Rows from block 3 of the text decoder of a small image captioner, named by matrix and row number. Rows with one number belong to one neuron. Each number is 128 + 32 x the weight over its row's rms, rounded and kept within 0 to 255. All counts start at 0. Numbers have three digits each.
Before each neuron's rows are labels from the 100 texts, of 14848, where the neuron reaches its highest value: "fires on" is the input token at the peak. Only what is clearly more common there than usual is listed. The data: small renderings of single solids in any pose.
# fc1: MLP up (decoder.blocks.3.mlp.fc1.weight, 512x128), inputs 64-127
# fc2: MLP down (decoder.blocks.3.mlp.fc2.weight, 128x512, transposed), outputs 64-127

fires on: "a"
fc1.191:139135063129112145152163130090095133120179163135109101118142087141156115158029124181106148131159123182120153138137177066116146193138105145166135132158130134133115114108130166129142084111089130
fc2.191:182139143189125124100135109156150149109098179122112167141154063078118107110208123114076103106139133065126087176132115198074134107176191137117183126073072130108163101067173119111113162129103067

fires on: "teal"; "purple"; "brown"; "white"
fc1.447:163076133155186176090135153090169083124131071085198097162150132156115149145141134136083197156158099085123141127134108155098167112103153158052122192130126178147150104099105132106139093140177119
fc2.447:117129144123115093138141104133144122170122173182096162096145152161144112087091071139201118087128136135127200125124139130129110143137069142138147097103087090066092118152133116168113118120066160

fires on: "cube"; "twisted"
fc1.115:163163149103177086102096134144152129072157083099146140156095131102043134138122133114177085132090124124097131131077146103110180134181084123119130178182086127143082130132123182063088135078133120
fc2.115:081187130130156131139149119125194091179097155108081136156171067053102167155175104125063103153117114089117099109106126133091136083144212115068153163096111166104171120108077158179117123161106129

fires on: "cube"; "chain"; "hexagonal"
fc1.50:200124127132137117111124166104122144052131106131132160146126094133074106164180133138052155126058125112077140080126085147137197095147075100074150160166146092156065141099193065150130160132088153
fc2.50:121207172122080172130137097145186124160132106138152084094121095099110090119113161109137100169170162133152120124093120094110092170105144164164133139132136136176175091144072173097122114096165102

fires on: "a"; "matte"
fc1.493:094146159164155133110082116100164152166175098141151129092114152122174136108111107111165089139053122113140083141175106105139150158122142161201126113128137160129161150125150102134159071134120075
fc2.493:109104087117068126129182176176112035115088138144138162169151083145094107147126121139107127141213107164120143127122106160113118125162142119090071151191147124117081095129100178136080138107169161

fires on: "a"
fc1.427:121126113156139143141120175124106139125188145113145156100182131084154107127163060224153105132204070110134177096127127136176111072114154108103053100185082131166108128113123126125171158164129124
fc2.427:091096107098175191177160106141148154113073140102072111153078161193166104131072132101125129110177094091134129090125217103136140102062167182163117106155096128174079153171102178101126146142167165

fires on: "teal"; "green"; "yellow"; "grey"
fc1.168:089133181170124143152068180106089141154129130141123137161121108148095155132113122094110075170127133125103122108113106111125178161163147079132212119109113151129097096119154165161087139087162131
fc2.168:122114146190192135136190071148144116104105096117097121156123157114151149167158176128113207122095114125163075133136100126175099102077115168148089172119128140161157174118089130108135146115146198

fires on: "teal"; "pink"; "orange"; "red"
fc1.291:113115100096105074170178168109174138119142141176131108110151153126112144093115136128115061181099175109115166163152145135159106128127180068176147078115109142110097146118105107043104106119085170
fc2.291:166125138124137098088119146165110105125117131132100176095147077114177110134205100134046103142100108186128094107109092185116163136176144163132155105137106126132141151130093109081093114128131097

fires on: "a"
fc1.359:132147122110127160120081166124106143111155169121087166107057132150054100122133087146172142109116159198112145174128134174125153103083135120160193123143077116178123203150158136172140090140156109
fc2.359:118086128090107135073105158108147151122073151156174149111095125146157107096135094194166099138124117155150142069132153117144104153090129139170141091112175160085139084156164161147101129154109143

fires on: "teal"; "red"; "yellow"; "brown"
fc1.28:100120127086154202113157088121121161183110170174116174145093117080127150080118169113153152136075157137079141179111107168148082137160136109121131126075148117146075150112089139158144157170057137
fc2.28:128101130156128078178127187110117099148157102152162110113208122196137095173097074207109099122181076096119156123136106089087131111109148155159110144130153110115183138146135096138159097078157108

fires on: "a"; "plain"; "chain"
fc1.236:166089105170080143182151097142105182133184116135164074101087160101127074080089105117137117146076162114098122154128084150133184164146191096128137143167112108123089107075059079112099127122100175
fc2.236:086109134050133109105118220121163067100099127134085125171151132119122113139206165141139126122158090198162116108115138099103080132127078150113112115076118143169102128103163148153151121169171112

fires on: "matte"; "yellow"
fc1.235:186191134124160108106117100112176108189111074135155103099091060101065166162158169153130102116096155146150133151081109108104121115159131132134126087070110139202095117149126170147077102199103073
fc2.235:051077126137130181128090142146111129058150184102114133206187150154113120104038107073157155121139111060108141068152168107126148179117137078098151124105138098083159180119168162137151190118158152

fires on: "teal"; "blue"; "orange"; "brown"
fc1.55:092157142156113150100106126092114141119124173104116092115076097121175135197138204090059148168093078135177112152167105170104113137134142133149109173092116133167125126138135108139132083139120111
fc2.55:163143160066091108116095066121135146142139097101089185114143140136127128147031095117197068097132126122130128101115120129102167149139113146065132138139092134130116080163106163147172097130147165

fires on: "cube"
fc1.380:092200100133157122106095108113181126124104074142124116116161117164134158166213142125098155114105095183111102080121181206183104153110128105102162126195118080141152177152099153122112121102138086
fc2.380:057139154093081139105112134119156149160095174120156067143164102143087156195104173149141131201178100130061146099128143108158113104152163142073138141119127185149153066098180130091104106068083138

fires on: "a"; "metallic"
fc1.388:147119088144208122139108166097086063102119181174172124166140102108079092102118115116143121135137104164137105124128128179117156102083187130079130166084175090126147119135142159105186141179179161
fc2.388:107146139128051140144150059141219198142161112112106123110080123123112150127085148167133165113127163121165184132145189096149090094138093142163142104149106129102129175116098084130062114121097096

fires on: "teal"; "green"; "pink"; "grey"
fc1.503:158129162160151090134116115118155136141139131111136165112099133089160106098164159096089183148069123142166151183219176142119080130146191086154160158117133069133097115107192095074084114107135100
fc2.503:162214139104099149118121144079136116136134180092125133123183144112160115167158098125166120115119132150120143141164111114135166158097137150082166112111108074144165091146133079100120103153126102

fires on: "cube"; "striped"
fc1.87:135112152130094068152127088169144146162147123084137107161133092078064112125102077167143070161066170069086171085131164125172150134162127139187140175108132154094098173092122155084161128098143147
fc2.87:171187121160116142100139121062129140138118099141164155076077152118103112143110161116137145122159054160142131118097100183088110070133130097072158080161086106137148078141086139169158145150142151